Rows from block 3, named by matrix and row number. Rows with one number belong to one attention dimension. Each number is 50 + 15 x the weight over its row's rms, rounded and kept within 0 to 99. All counts start at 0. After the name is the row's rms in percent of the matrix's.
# v: attention query, key and value (stacked) (model.blocks.3.attn.qkv.weight, 576x192, the v third), inputs 0-191
# proj: attention output (model.blocks.3.attn.proj.weight, 192x192, transposed), outputs 0-191
v.123 094:31 85 51 21 77 77 66 69 50 36 50 48 46 48 54 66 51 55 30 65 62 65 40 40 38 47 45 33 55 73 57 64 48 71 36 53 38 34 49 52 66 36 25 62 38 49 35 52 76 30 27 49 42 34 49 51 54 68 45 50 32 65 54 58 46 60 67 64 44 31 30 44 31 91 57 21 60 47 31 47 35 45 51 07 40 67 36 68 35 51 55 27 39 72 53 65 53 55 65 61 48 73 50 51 64 39 46 52 60 56 53 47 28 64 32 38 60 59 57 64 61 85 31 39 58 31 61 49 51 68 52 54 54 59 39 37 44 49 62 30 49 46 40 48 52 32 52 30 68 48 31 58 59 45 62 34 46 42 55 54 48 51 36 45 74 67 60 59 61 67 49 47 18 62 46 34 06 45 77 25 53 60 45 51 46 00 54 54 30 54 93 50
v.124 093:68 26 45 61 64 32 35 57 50 67 43 30 47 63 64 48 51 51 79 30 52 46 68 52 50 60 29 44 24 36 32 32 18 68 49 48 68 59 53 56 39 62 34 40 51 62 73 44 59 42 61 44 51 55 78 58 48 37 58 43 94 55 50 50 56 72 55 48 50 51 68 54 63 65 17 48 61 60 61 69 43 32 39 44 37 30 42 27 55 21 54 31 63 67 15 45 51 44 47 26 45 80 59 28 55 61 26 53 37 42 56 33 51 43 67 60 30 40 46 69 59 63 66 44 49 61 55 48 83 14 71 46 47 33 42 37 57 36 30 47 41 49 42 21 23 59 47 42 58 43 32 49 45 81 56 30 39 49 35 72 69 60 81 41 35 11 43 30 72 48 60 59 55 63 62 59 65 51 45 57 50 44 51 72 31 74 60 66 54 34 74 25
v.125 079:44 41 65 76 23 46 56 46 45 59 53 57 62 66 53 21 83 30 00 52 28 69 36 46 56 59 46 58 46 40 58 39 58 63 78 42 51 36 68 72 39 47 51 48 41 59 35 63 20 65 41 45 49 46 52 89 54 53 28 70 36 36 60 41 44 39 89 23 35 39 49 73 67 59 53 51 47 43 52 61 68 50 62 54 57 51 69 48 57 54 53 37 45 31 65 62 41 21 58 58 45 59 66 44 43 55 44 44 62 57 30 85 11 57 41 26 43 35 37 60 36 81 50 52 70 41 34 28 48 74 28 22 32 54 46 49 51 52 58 52 52 53 40 20 53 29 47 53 47 37 61 26 32 31 30 76 41 46 45 59 53 70 52 56 59 65 46 35 52 62 43 53 62 84 25 55 60 64 82 69 48 49 54 66 59 50 43 53 36 71 66 51
v.126 099:61 30 66 56 29 61 32 75 49 45 86 56 56 56 41 35 48 49 52 50 51 76 62 59 54 46 37 46 69 34 29 56 44 78 38 63 62 57 52 32 57 31 42 38 37 67 53 66 63 44 58 60 42 43 43 68 51 31 55 56 68 46 52 54 49 19 62 34 74 51 50 67 69 63 31 45 79 43 47 72 51 51 48 41 53 45 47 49 37 12 15 29 65 56 48 42 60 66 66 59 68 53 45 30 34 78 14 31 61 51 30 61 50 29 39 55 34 51 53 49 35 36 53 58 41 39 56 31 48 69 31 74 56 21 46 74 62 68 79 54 46 26 69 40 07 52 38 69 53 79 53 61 67 55 78 35 64 45 46 68 49 65 32 18 72 56 54 30 55 50 43 43 27 51 60 58 23 79 57 70 50 36 36 41 50 69 49 40 64 50 63 27
v.127 089:32 24 34 80 42 40 58 67 51 34 62 53 51 51 51 67 74 61 45 53 60 55 53 51 60 70 44 38 44 55 44 32 46 53 48 58 48 60 45 37 57 38 47 36 61 69 53 47 54 43 43 42 51 33 68 66 78 38 49 32 56 45 31 49 56 42 28 48 56 85 28 46 40 56 72 74 53 28 71 39 39 80 51 66 73 51 57 62 41 71 43 58 63 65 42 51 42 66 48 40 48 50 47 56 73 44 57 52 52 56 61 65 57 44 73 59 69 49 64 27 80 41 42 56 55 23 43 31 26 52 29 53 36 11 61 44 41 61 68 57 57 63 48 77 33 66 45 45 38 43 39 29 56 17 06 45 68 62 57 29 35 48 99 14 77 67 39 25 64 32 79 36 62 50 33 44 53 52 45 44 57 38 18 63 68 56 56 57 61 52 42 22
v.128 095:44 44 45 49 52 78 34 41 24 51 63 78 74 15 36 39 54 41 45 34 25 52 51 37 62 34 47 38 42 78 31 40 48 43 73 61 51 36 72 11 72 58 49 52 36 29 31 55 51 62 40 23 42 83 61 37 63 61 43 76 44 58 47 45 59 47 34 44 58 28 55 57 35 57 36 33 46 40 43 65 50 60 65 41 45 40 62 51 41 51 35 42 59 60 66 66 66 43 94 84 38 60 46 82 54 63 54 34 61 51 41 69 42 28 38 47 39 61 51 35 78 61 39 59 75 34 62 56 63 41 48 14 57 44 24 51 69 34 29 52 44 42 27 42 37 59 60 24 31 55 46 35 64 49 81 60 39 74 46 34 61 54 33 39 45 68 52 56 56 55 71 72 55 51 31 46 74 50 51 94 47 42 39 31 32 34 50 62 56 44 45 42
v.129 087:43 52 51 48 75 41 50 39 48 38 45 71 67 43 41 40 24 49 48 70 50 45 23 39 58 51 69 48 53 39 49 46 61 42 62 54 41 58 31 67 48 58 62 59 60 57 60 41 55 22 53 56 12 46 63 73 34 45 56 47 63 76 43 71 28 66 23 49 39 38 67 67 61 40 51 20 81 57 58 38 27 49 49 59 31 47 47 63 46 52 60 54 48 13 46 46 26 38 59 52 15 43 44 28 72 30 51 68 71 91 65 48 17 63 53 31 61 20 36 33 36 32 48 70 53 54 75 41 56 70 52 64 61 71 38 87 56 65 54 78 59 49 50 50 21 45 57 37 65 54 73 64 41 53 57 74 43 69 47 47 24 74 51 46 36 46 49 46 64 73 53 44 72 59 64 39 57 25 25 32 57 27 67 37 41 32 45 42 68 37 45 41
v.130 095:67 63 52 39 49 42 52 59 55 61 48 51 54 45 45 54 71 54 61 42 50 25 56 63 56 39 29 55 36 88 38 83 89 38 58 64 61 48 33 57 48 66 55 49 50 57 33 47 34 38 60 39 24 41 53 27 49 38 49 50 46 55 45 62 99 59 07 55 80 37 63 60 49 67 58 53 32 66 46 55 25 52 45 29 46 49 50 47 46 52 57 37 34 31 37 63 36 40 42 36 67 74 54 44 43 34 61 73 09 39 34 80 49 27 53 62 58 69 49 44 57 57 59 40 48 33 68 51 47 51 75 40 32 52 58 36 40 14 57 70 43 29 25 83 62 47 61 51 65 38 24 69 65 45 73 25 56 23 51 58 56 58 50 35 67 39 39 69 71 75 44 64 39 56 47 45 19 51 67 65 49 35 26 46 67 38 38 49 50 42 63 55
v.131 091:66 58 49 39 71 52 56 69 55 45 48 73 58 43 44 36 42 59 70 69 48 59 27 68 34 36 48 49 38 45 93 38 46 34 87 55 60 67 44 49 53 63 48 47 60 61 72 69 69 38 44 26 67 44 58 32 21 28 59 50 65 45 31 63 99 46 45 71 38 34 39 70 33 39 45 56 71 40 22 48 24 58 69 43 29 57 34 61 36 44 83 43 53 37 52 37 36 52 64 54 74 67 40 59 65 48 46 55 58 60 44 59 42 65 57 32 46 46 38 39 62 58 64 46 31 34 49 59 58 34 43 26 63 75 66 57 18 50 51 70 57 38 36 35 60 42 66 34 42 23 37 50 28 45 75 99 41 73 47 46 33 44 29 62 51 35 58 25 46 62 51 56 64 56 55 26 30 48 45 59 76 60 40 37 66 34 45 43 34 49 60 54
v.132 092:48 20 36 35 66 24 77 42 53 59 63 59 60 47 41 73 47 50 45 31 47 41 53 41 34 49 63 46 52 30 37 82 68 39 42 74 65 23 67 50 85 52 56 56 74 72 16 46 43 59 48 56 34 33 22 69 56 19 67 59 36 43 48 50 38 87 45 71 68 47 51 57 50 60 46 56 46 74 57 45 45 15 78 72 44 53 67 64 25 45 59 27 63 58 52 66 70 34 53 93 45 53 48 49 48 82 44 54 70 57 52 54 35 47 68 55 47 31 38 59 44 60 66 11 50 63 24 45 48 41 39 57 58 44 58 59 44 42 56 50 40 37 45 32 53 42 49 49 42 33 52 68 50 21 48 53 47 42 49 21 57 35 38 58 63 21 48 45 66 66 61 44 61 49 70 54 16 36 43 39 52 63 22 27 62 43 53 39 66 40 79 60
v.133 091:57 67 67 88 56 43 69 52 66 62 54 62 73 82 47 52 45 38 52 59 43 33 52 56 66 33 59 48 39 64 74 56 55 72 64 44 42 58 32 74 41 61 56 23 45 63 49 64 59 44 59 50 54 51 38 64 15 19 35 47 59 63 62 45 43 63 43 63 25 27 47 35 51 51 30 43 43 46 38 48 41 60 49 49 58 58 39 68 44 68 18 76 44 49 34 39 64 66 43 35 63 17 32 82 26 34 52 58 44 38 61 72 71 62 47 33 39 45 16 51 55 43 53 33 33 51 50 62 62 42 48 62 50 29 42 46 48 52 49 80 59 49 47 27 48 21 36 71 56 73 75 71 23 35 65 61 62 43 52 50 37 26 28 44 75 69 34 29 77 40 56 51 68 48 50 55 35 20 53 21 37 31 61 62 88 64 35 56 69 51 54 44
v.134 090:39 52 44 59 59 61 44 67 32 38 43 47 62 66 52 37 47 67 33 48 46 60 54 62 81 43 49 43 60 35 69 36 39 54 75 34 59 56 54 22 50 74 44 46 50 54 33 42 57 56 59 54 56 51 69 66 60 33 51 45 64 63 36 66 73 43 54 61 43 92 38 51 58 30 59 49 18 50 53 50 58 53 51 64 71 30 35 19 50 27 57 29 36 52 54 59 68 67 41 31 45 20 44 29 43 48 54 44 45 48 44 40 67 57 18 55 46 77 12 41 63 48 48 46 40 54 50 40 56 52 52 51 45 46 60 60 32 48 49 72 83 02 60 76 39 54 72 62 34 64 42 69 40 55 75 38 54 70 77 49 20 54 73 54 46 45 42 40 38 65 29 72 64 32 62 33 51 74 69 62 71 80 70 57 31 72 63 72 27 53 46 86
v.135 089:37 71 82 75 77 41 51 66 32 45 44 18 33 56 71 45 70 52 60 66 80 24 40 28 57 40 49 13 37 81 77 32 76 47 59 52 57 62 59 40 39 46 48 50 44 55 65 52 53 77 61 43 63 50 38 71 39 34 59 39 33 46 50 50 67 61 47 59 48 35 54 43 00 59 37 23 66 57 52 34 43 26 71 44 22 58 55 86 64 53 41 43 67 28 61 75 47 48 47 54 36 58 46 50 59 34 34 24 31 48 44 43 68 60 52 29 33 34 55 65 30 62 30 53 29 59 34 51 58 51 38 54 53 39 64 56 47 48 22 56 51 62 60 29 38 47 54 51 23 19 49 64 44 59 55 73 66 43 42 69 50 44 62 45 39 47 24 47 46 47 53 74 46 45 51 36 42 88 35 31 60 38 40 38 72 45 46 72 52 47 44 72
v.136 086:10 41 62 71 64 61 67 57 57 39 07 54 39 39 53 42 28 37 50 07 61 61 51 39 34 43 71 47 69 48 57 43 35 34 67 33 84 82 44 23 12 46 45 58 59 50 60 22 43 64 59 78 88 44 36 41 28 23 51 39 67 64 51 44 32 72 52 59 62 65 49 54 49 42 33 56 49 75 41 47 63 48 34 48 60 59 54 38 34 59 41 56 60 54 63 46 50 28 59 55 29 51 45 40 47 42 37 58 46 45 65 54 51 67 46 56 64 39 57 49 47 51 55 65 46 48 39 40 40 47 35 53 78 54 57 53 30 65 50 55 65 37 74 21 46 72 37 34 52 82 41 36 65 73 37 66 67 50 64 49 70 65 69 10 44 64 61 31 85 54 39 48 60 37 69 41 56 33 39 51 56 35 33 46 45 65 46 38 43 42 75 74
v.137 092:48 43 75 68 21 63 16 78 81 44 50 47 72 71 55 24 65 20 53 73 29 39 41 23 66 28 45 44 29 49 44 49 43 61 70 66 49 43 79 48 30 72 72 32 43 66 73 48 73 44 51 39 44 70 53 79 44 33 32 57 57 51 41 43 81 87 42 44 44 50 52 40 41 51 62 63 30 66 22 44 30 49 35 33 60 39 58 26 61 30 67 67 64 61 27 56 56 48 50 57 38 72 60 38 55 49 55 52 55 65 61 64 52 56 58 56 70 50 47 48 66 50 35 55 71 60 55 62 45 66 83 35 62 42 65 21 20 39 57 34 21 38 44 71 51 52 33 50 60 62 51 68 75 30 33 45 38 61 72 33 61 67 51 47 48 67 41 33 47 55 22 53 70 46 51 44 53 22 58 45 72 44 43 43 38 31 63 46 58 62 43 43
v.138 088:60 79 25 57 40 55 41 39 69 64 42 56 21 43 37 61 38 21 33 63 66 64 32 79 42 58 57 43 51 56 39 27 66 59 64 63 21 41 35 55 35 75 38 56 57 42 24 50 37 12 31 63 29 33 55 95 41 86 29 72 17 17 60 49 28 56 52 59 60 43 49 90 61 42 60 45 65 48 64 70 58 40 46 46 62 29 61 56 58 48 53 54 48 62 48 29 56 76 66 50 59 61 56 65 34 60 55 82 51 45 50 53 31 45 43 60 55 47 68 43 37 62 44 55 77 33 42 35 59 52 50 65 48 49 35 24 39 73 45 28 61 64 35 37 50 53 47 31 70 50 55 63 43 45 58 73 31 24 54 48 47 50 44 26 67 53 52 53 61 56 40 61 72 68 45 84 40 37 53 69 51 28 45 43 48 30 62 71 36 56 58 54
v.139 095:31 62 61 47 43 56 56 47 58 30 38 50 34 46 78 57 70 57 37 44 25 57 45 63 70 48 59 39 60 77 35 78 62 31 45 40 50 54 29 89 43 52 44 36 26 64 35 49 32 64 60 69 53 32 46 36 44 54 68 69 41 53 57 38 47 52 27 30 58 58 51 29 72 68 76 27 66 58 47 48 43 35 55 68 40 30 33 59 41 41 59 32 57 29 70 50 42 62 36 32 43 79 59 64 44 28 76 16 34 43 40 39 68 65 39 49 50 44 41 42 49 40 71 64 55 50 54 54 79 32 45 78 43 40 30 89 57 28 48 53 90 37 33 62 64 55 63 59 51 28 52 31 65 51 75 59 58 52 29 33 43 50 60 38 43 30 28 60 38 34 63 64 39 63 39 25 45 84 71 68 45 54 69 29 30 42 58 25 43 55 59 56
v.140 091:37 46 67 45 42 72 38 71 64 76 37 81 52 34 34 71 43 34 18 52 25 55 71 44 68 46 53 65 52 25 64 85 64 41 50 63 67 38 57 66 70 42 45 48 39 74 62 35 36 57 60 46 64 42 47 58 50 55 60 36 54 57 37 37 32 62 75 50 36 54 57 04 50 49 22 48 62 30 58 55 39 62 39 51 40 46 56 56 49 42 36 85 49 63 44 75 35 38 65 39 43 51 62 33 58 29 80 67 51 36 60 74 61 29 50 39 57 10 32 28 58 36 82 48 54 48 76 14 66 41 39 74 74 44 45 44 25 54 51 56 54 46 45 48 54 50 33 47 51 28 46 40 24 58 75 78 78 39 50 36 52 51 31 65 56 56 51 36 61 51 58 61 49 50 74 59 29 19 60 55 52 35 52 40 34 39 51 74 53 47 55 55
proj.123 091:52 56 56 41 52 47 40 15 47 51 30 57 56 77 84 42 57 46 64 44 24 53 41 62 53 32 68 58 47 52 27 28 51 62 37 68 46 46 47 33 21 46 37 48 42 51 50 46 52 59 13 39 42 56 31 40 30 53 28 12 16 82 30 39 53 49 37 33 28 70 61 49 57 43 64 25 40 69 78 48 48 36 78 49 50 54 70 29 32 68 60 44 61 57 72 48 32 37 55 60 55 49 76 33 35 23 52 60 39 59 47 74 46 48 44 68 47 55 74 48 43 45 53 43 57 50 58 35 45 71 15 21 31 55 35 30 16 36 42 77 44 42 62 90 53 75 39 56 56 49 44 46 51 52 48 68 62 61 25 53 44 46 65 53 50 60 45 39 42 49 43 68 64 38 31 66 18 40 23 45 56 42 47 25 37 51 42 45 58 44 39 32
proj.124 089:49 62 57 76 38 51 59 46 43 46 28 59 38 35 31 59 48 50 46 38 60 10 96 56 56 49 41 38 49 42 88 52 73 40 52 52 38 63 69 64 77 31 86 71 68 61 28 44 39 55 45 61 40 28 71 59 50 32 65 80 35 64 51 68 62 63 63 64 61 49 17 45 30 21 55 73 57 34 22 42 42 66 56 54 54 50 59 33 16 65 41 69 80 50 42 59 84 50 60 68 41 56 38 68 30 38 47 49 32 43 51 44 63 40 16 43 46 77 64 33 50 38 48 55 36 53 80 44 25 61 45 49 53 51 67 60 67 43 55 32 45 61 45 47 51 58 59 46 25 61 53 59 73 69 50 78 41 33 62 79 60 52 49 50 48 34 30 62 49 62 50 32 51 54 84 59 68 50 43 44 40 41 35 55 37 65 55 37 54 47 50 48
proj.125 082:49 41 54 51 67 55 43 65 35 49 60 33 36 61 18 26 46 61 34 53 42 55 73 60 46 06 33 67 57 29 58 63 39 60 59 60 65 67 43 56 29 63 85 60 38 44 45 33 51 47 51 52 53 18 59 75 51 29 39 48 45 16 70 51 51 38 52 38 44 49 62 53 58 54 85 38 23 39 59 69 46 65 47 52 36 59 38 27 96 27 30 38 59 69 48 48 20 74 37 55 41 46 52 68 21 59 38 41 55 42 54 60 75 37 58 50 31 61 52 47 43 60 60 55 38 36 81 47 56 31 74 68 52 62 69 44 42 60 41 76 49 49 45 40 49 39 38 52 62 34 40 88 56 20 58 33 59 52 78 72 40 58 31 19 52 29 57 29 27 68 45 48 75 41 41 63 42 45 64 52 48 64 41 51 43 50 62 42 71 57 29 63
proj.126 096:57 56 47 52 85 63 78 23 56 46 45 56 41 76 44 48 71 49 80 62 48 24 44 44 30 59 65 46 74 63 55 36 62 72 55 58 54 44 73 40 62 39 64 70 36 49 45 64 48 28 39 01 73 27 68 57 53 25 51 58 22 61 77 62 39 68 46 65 62 53 53 41 51 57 36 74 52 66 28 48 63 51 12 58 46 41 51 53 54 47 69 69 40 43 64 42 84 53 37 58 53 14 48 40 20 51 44 64 25 44 52 67 44 50 29 67 40 57 48 31 67 47 36 38 47 41 81 61 39 57 68 64 52 74 50 30 26 37 32 59 50 53 60 56 49 43 78 72 68 54 57 64 44 40 49 60 53 24 18 39 29 37 55 20 39 40 33 60 50 61 49 28 67 38 64 49 57 40 52 46 51 42 59 38 51 57 65 24 54 65 29 59
proj.127 090:68 16 55 41 63 51 46 62 89 46 43 57 56 58 47 56 36 54 49 53 51 13 16 16 35 65 60 40 42 31 67 39 42 33 68 55 38 36 39 37 42 58 59 56 57 52 42 66 50 56 46 50 50 71 45 30 34 40 65 58 52 23 89 39 52 56 24 40 80 48 59 41 29 70 60 53 45 72 50 18 37 35 46 68 58 61 64 50 33 30 88 25 46 64 69 50 42 48 66 61 87 50 62 15 45 33 60 64 46 43 62 49 56 60 55 56 51 47 55 50 43 36 57 49 39 48 45 61 82 52 61 61 48 83 76 62 42 58 44 43 37 43 48 30 61 65 46 64 17 27 40 79 39 31 65 61 49 55 65 72 60 35 41 42 45 23 59 30 42 31 51 43 56 48 60 77 46 60 43 78 55 47 29 72 70 51 36 45 40 54 42 62
proj.128 101:26 44 41 57 54 53 57 21 44 51 40 59 22 57 33 51 51 48 70 55 49 79 49 58 23 61 40 44 48 51 68 59 54 26 29 22 67 57 43 53 39 36 31 51 75 48 32 17 59 39 53 41 59 50 48 63 49 50 75 34 28 54 55 50 54 20 53 45 65 49 61 31 55 32 57 53 43 54 42 62 61 47 49 60 74 46 48 61 63 57 46 16 41 37 12 36 50 63 24 47 65 23 45 63 31 47 23 65 51 35 48 50 61 52 34 76 57 89 47 65 29 47 53 56 49 54 58 48 57 62 45 60 30 51 81 43 42 34 44 67 56 52 62 21 49 31 41 68 74 69 50 71 46 99 46 23 43 48 29 33 46 49 35 66 78 34 53 60 77 33 57 49 34 46 28 52 62 48 24 22 27 51 59 61 54 51 63 46 63 46 25 60
proj.129 090:39 44 53 39 51 44 43 54 62 69 56 63 26 66 61 61 70 58 47 62 66 63 72 48 52 54 58 40 43 38 82 61 32 39 72 44 57 79 64 37 46 20 57 03 61 51 46 50 50 21 54 54 78 68 62 48 65 59 58 45 47 72 63 44 55 42 84 70 51 45 54 76 84 93 41 39 53 38 54 36 51 50 60 52 65 54 62 19 33 81 58 19 22 44 72 48 60 52 27 49 49 52 72 58 61 32 41 39 35 75 50 39 45 39 57 60 46 42 57 36 58 58 57 25 48 33 60 63 59 35 61 44 66 54 38 45 41 36 25 17 35 43 15 65 43 54 49 39 40 64 54 38 54 24 51 27 52 36 28 38 44 59 42 57 39 67 79 43 73 57 46 68 62 66 49 61 62 64 68 50 50 36 41 52 71 46 54 27 77 45 45 73
proj.130 093:39 57 49 97 54 53 37 66 26 40 25 56 49 63 49 65 41 34 28 61 65 41 50 39 81 58 45 31 41 49 07 51 41 37 24 53 44 83 31 44 67 67 50 27 22 12 63 71 78 49 36 72 41 44 48 74 40 29 37 42 46 47 23 27 29 52 61 06 36 56 70 56 35 46 56 50 70 37 48 44 54 51 49 58 49 59 56 24 64 65 57 31 50 40 77 41 62 14 59 73 59 62 32 45 44 59 48 44 35 57 42 47 64 71 58 59 53 82 41 55 35 39 55 59 57 54 69 64 48 65 60 34 73 54 15 38 67 68 32 52 60 59 64 53 52 59 49 49 49 59 71 32 52 64 39 47 75 29 51 59 44 47 80 54 53 49 54 51 57 35 48 50 49 55 54 70 56 53 55 55 53 48 72 44 56 62 75 59 55 62 22 67
proj.131 094:33 58 50 35 33 53 38 30 38 49 44 58 55 33 58 76 59 52 44 45 39 31 67 60 64 41 60 16 68 42 58 55 51 58 46 25 53 40 31 58 28 45 56 49 44 43 40 59 25 77 57 69 54 42 47 59 52 76 20 33 49 50 56 49 27 13 48 45 23 40 62 85 26 56 37 28 52 67 21 25 48 65 57 66 75 41 36 32 55 64 60 30 59 35 69 40 71 84 44 40 39 52 57 47 50 64 27 64 22 49 28 38 81 53 62 36 45 58 49 37 50 52 58 61 66 66 29 43 45 61 57 48 72 49 43 85 50 54 65 65 52 64 41 51 50 36 27 45 30 79 76 42 43 31 28 31 62 49 68 32 51 48 47 52 67 75 80 38 75 61 55 75 60 64 68 65 48 52 35 71 39 47 55 43 26 65 64 46 52 56 25 52
proj.132 093:39 47 44 70 18 47 34 68 84 37 44 57 61 61 62 50 51 73 64 40 55 48 67 62 80 47 62 41 53 58 37 47 51 33 36 71 57 64 37 73 62 30 61 46 59 41 45 47 69 52 35 14 70 62 42 85 42 49 47 55 62 70 57 44 72 46 51 49 46 41 69 72 23 62 21 60 60 52 71 38 50 45 43 60 48 41 30 30 80 64 45 50 47 24 53 69 36 39 46 66 62 63 68 42 39 11 42 52 31 61 42 44 72 52 55 42 20 46 56 56 39 55 55 44 44 34 64 62 47 58 58 45 52 33 54 66 31 53 27 49 36 54 33 54 40 13 65 48 49 51 60 66 47 74 32 22 18 48 35 34 42 56 68 40 29 53 35 18 23 76 45 52 47 87 39 51 72 43 50 39 40 50 62 40 63 78 46 73 70 63 74 57
proj.133 094:40 43 42 56 61 60 62 57 47 24 79 33 32 59 74 44 30 58 31 54 58 55 57 65 52 61 68 37 55 54 72 48 59 46 68 66 70 24 73 64 47 71 36 17 25 36 62 39 31 55 54 54 52 44 78 63 60 57 37 71 56 49 21 52 39 47 79 34 51 64 52 62 40 68 56 71 78 50 29 49 45 54 37 45 45 42 37 42 44 77 67 49 71 64 58 21 26 68 27 57 40 50 77 26 58 77 71 36 43 38 68 18 50 48 18 59 37 43 44 40 34 48 47 55 52 59 55 35 54 35 41 54 53 91 59 51 62 48 64 25 40 48 38 75 62 41 47 29 47 60 43 35 40 37 43 46 53 48 44 51 54 56 46 32 34 40 87 55 31 58 46 28 26 60 77 44 52 27 79 46 55 56 60 58 88 47 51 67 61 73 48 71
proj.134 096:71 73 48 61 62 48 51 28 48 53 74 65 44 53 60 38 48 44 52 54 50 36 51 53 40 58 43 28 54 68 48 33 46 83 40 36 40 59 32 54 43 44 59 73 71 52 62 68 25 32 48 67 42 39 59 36 43 55 41 38 64 85 68 56 54 54 61 40 16 58 36 69 31 89 29 78 43 39 47 23 45 57 55 29 42 31 32 49 64 43 69 52 33 56 61 43 59 73 52 53 23 91 45 37 55 71 66 54 59 28 60 53 16 35 62 60 53 33 52 30 55 63 49 57 42 39 35 56 53 39 61 74 52 69 76 39 30 63 60 66 43 38 72 24 69 72 22 64 57 53 61 68 54 61 39 60 34 44 33 44 52 48 67 51 82 65 93 54 61 53 52 34 60 58 53 11 60 47 38 72 53 62 45 58 48 43 45 35 38 36 58 24
proj.135 096:50 72 55 51 58 42 94 59 39 54 52 20 48 50 34 66 57 52 45 58 51 33 51 97 38 40 45 42 42 24 45 47 61 45 48 52 45 24 44 76 28 42 14 68 68 49 48 44 35 59 75 66 52 79 48 60 74 67 32 86 26 44 52 61 79 54 69 50 61 43 49 68 42 35 82 49 37 39 26 40 50 53 59 31 74 46 50 57 37 42 50 35 60 69 87 40 52 51 51 56 42 56 68 52 54 75 32 64 53 57 56 32 49 84 40 34 28 62 53 49 43 48 70 77 59 53 65 51 48 19 22 52 40 55 41 66 24 44 40 51 49 40 37 57 69 47 35 41 59 73 59 38 29 64 22 54 66 39 47 67 52 53 43 36 65 29 65 36 62 58 47 48 35 65 74 47 31 29 44 42 80 44 48 37 49 61 43 66 66 46 40 58
proj.136 092:61 51 58 35 31 58 40 43 31 42 65 42 49 46 26 44 57 77 55 57 46 46 77 56 42 55 44 29 54 42 41 81 66 45 65 59 20 52 59 25 54 47 50 45 68 55 56 73 36 54 62 44 40 48 70 29 47 62 58 89 75 82 77 50 67 74 56 32 33 58 64 55 47 44 51 44 66 25 57 80 56 79 43 37 50 63 40 57 51 63 53 27 69 50 47 30 71 74 44 43 63 49 65 21 66 50 48 41 84 46 54 38 52 58 36 57 64 46 22 49 71 46 70 28 47 49 24 44 36 30 46 50 34 56 59 33 57 67 29 54 71 39 33 45 47 28 65 55 31 71 70 72 49 57 63 56 50 42 24 52 46 57 68 60 54 68 23 19 45 64 56 68 55 67 44 65 43 53 75 74 53 42 36 43 52 75 50 22 68 51 64 16
proj.137 091:56 53 51 38 51 37 39 47 60 41 22 52 36 18 40 47 48 26 52 58 58 33 44 67 43 70 65 26 43 53 66 64 46 52 63 63 36 57 36 33 53 55 50 40 50 30 26 60 62 55 37 25 33 64 76 41 36 42 50 66 56 23 20 42 39 41 50 25 30 27 47 65 75 67 36 64 64 41 61 65 45 54 75 53 37 54 79 61 26 62 52 47 65 56 69 35 48 65 76 60 45 50 38 53 42 59 37 37 20 14 37 70 69 25 38 65 40 46 58 53 57 42 37 33 46 30 51 42 37 64 21 92 57 48 72 39 63 61 69 59 49 50 50 24 46 88 34 46 26 55 42 66 60 37 54 39 73 62 73 54 57 67 39 53 52 30 85 94 72 44 56 53 56 36 51 56 27 49 46 31 60 58 57 62 51 39 54 40 47 52 37 38
proj.138 086:58 58 44 27 37 55 47 51 44 48 53 57 44 86 67 32 39 47 36 62 29 23 53 38 41 29 44 65 55 57 64 63 59 41 65 56 59 38 28 60 31 22 42 55 59 48 42 25 60 54 57 61 60 20 50 31 59 49 58 07 68 49 42 40 36 43 52 63 66 68 52 61 47 39 47 44 55 44 82 34 66 53 56 66 40 50 65 41 16 48 65 53 53 58 65 47 11 32 59 41 44 19 42 48 52 54 40 40 50 58 45 57 57 39 14 54 55 44 44 56 46 54 30 33 45 62 38 52 41 76 51 23 54 38 42 44 67 44 13 68 49 60 57 64 48 51 24 51 41 24 35 68 34 17 69 36 70 60 28 51 51 44 58 50 40 49 71 37 30 92 48 41 63 68 16 43 23 53 56 30 76 53 73 68 47 33 67 43 58 81 57 67
proj.139 097:76 62 47 59 45 56 44 42 20 74 51 27 85 72 33 82 53 69 58 39 52 52 63 38 64 80 46 42 56 43 61 53 59 75 31 56 61 51 66 50 38 52 62 62 40 47 48 55 66 67 48 55 66 58 58 54 63 72 29 35 56 71 46 52 40 58 64 49 24 42 51 52 65 56 57 33 43 14 23 52 45 57 53 34 77 55 36 49 72 42 40 39 62 53 50 45 52 54 59 48 56 68 21 29 70 76 50 65 91 65 34 45 68 46 61 45 33 62 48 73 59 58 38 52 47 48 59 44 53 26 69 46 57 37 70 32 48 47 35 66 45 52 40 36 73 41 21 27 84 50 73 59 59 59 37 58 35 21 35 38 51 51 35 60 78 31 49 34 37 14 49 41 21 57 62 17 39 49 61 42 59 55 45 39 50 45 44 60 66 12 27 61
proj.140 090:34 44 53 40 39 46 32 31 45 33 41 32 38 66 40 58 61 58 43 46 48 57 26 67 52 59 69 40 43 31 76 54 58 70 62 43 56 22 37 45 51 38 52 16 30 35 56 45 62 51 46 58 34 22 59 74 29 62 31 48 82 58 41 65 50 76 46 32 23 49 31 40 42 58 59 68 68 67 46 29 54 51 71 83 84 46 49 58 60 42 45 54 47 56 64 25 54 48 48 64 71 64 40 62 60 57 65 47 44 76 48 21 61 50 52 44 50 10 28 45 21 61 37 27 70 37 67 51 34 48 23 33 46 50 32 68 60 52 50 50 61 63 18 56 83 46 70 36 49 62 50 57 60 70 60 31 45 72 39 59 65 42 41 52 50 75 62 55 35 37 62 73 44 71 70 20 59 61 78 23 45 50 56 62 39 36 72 48 68 37 39 49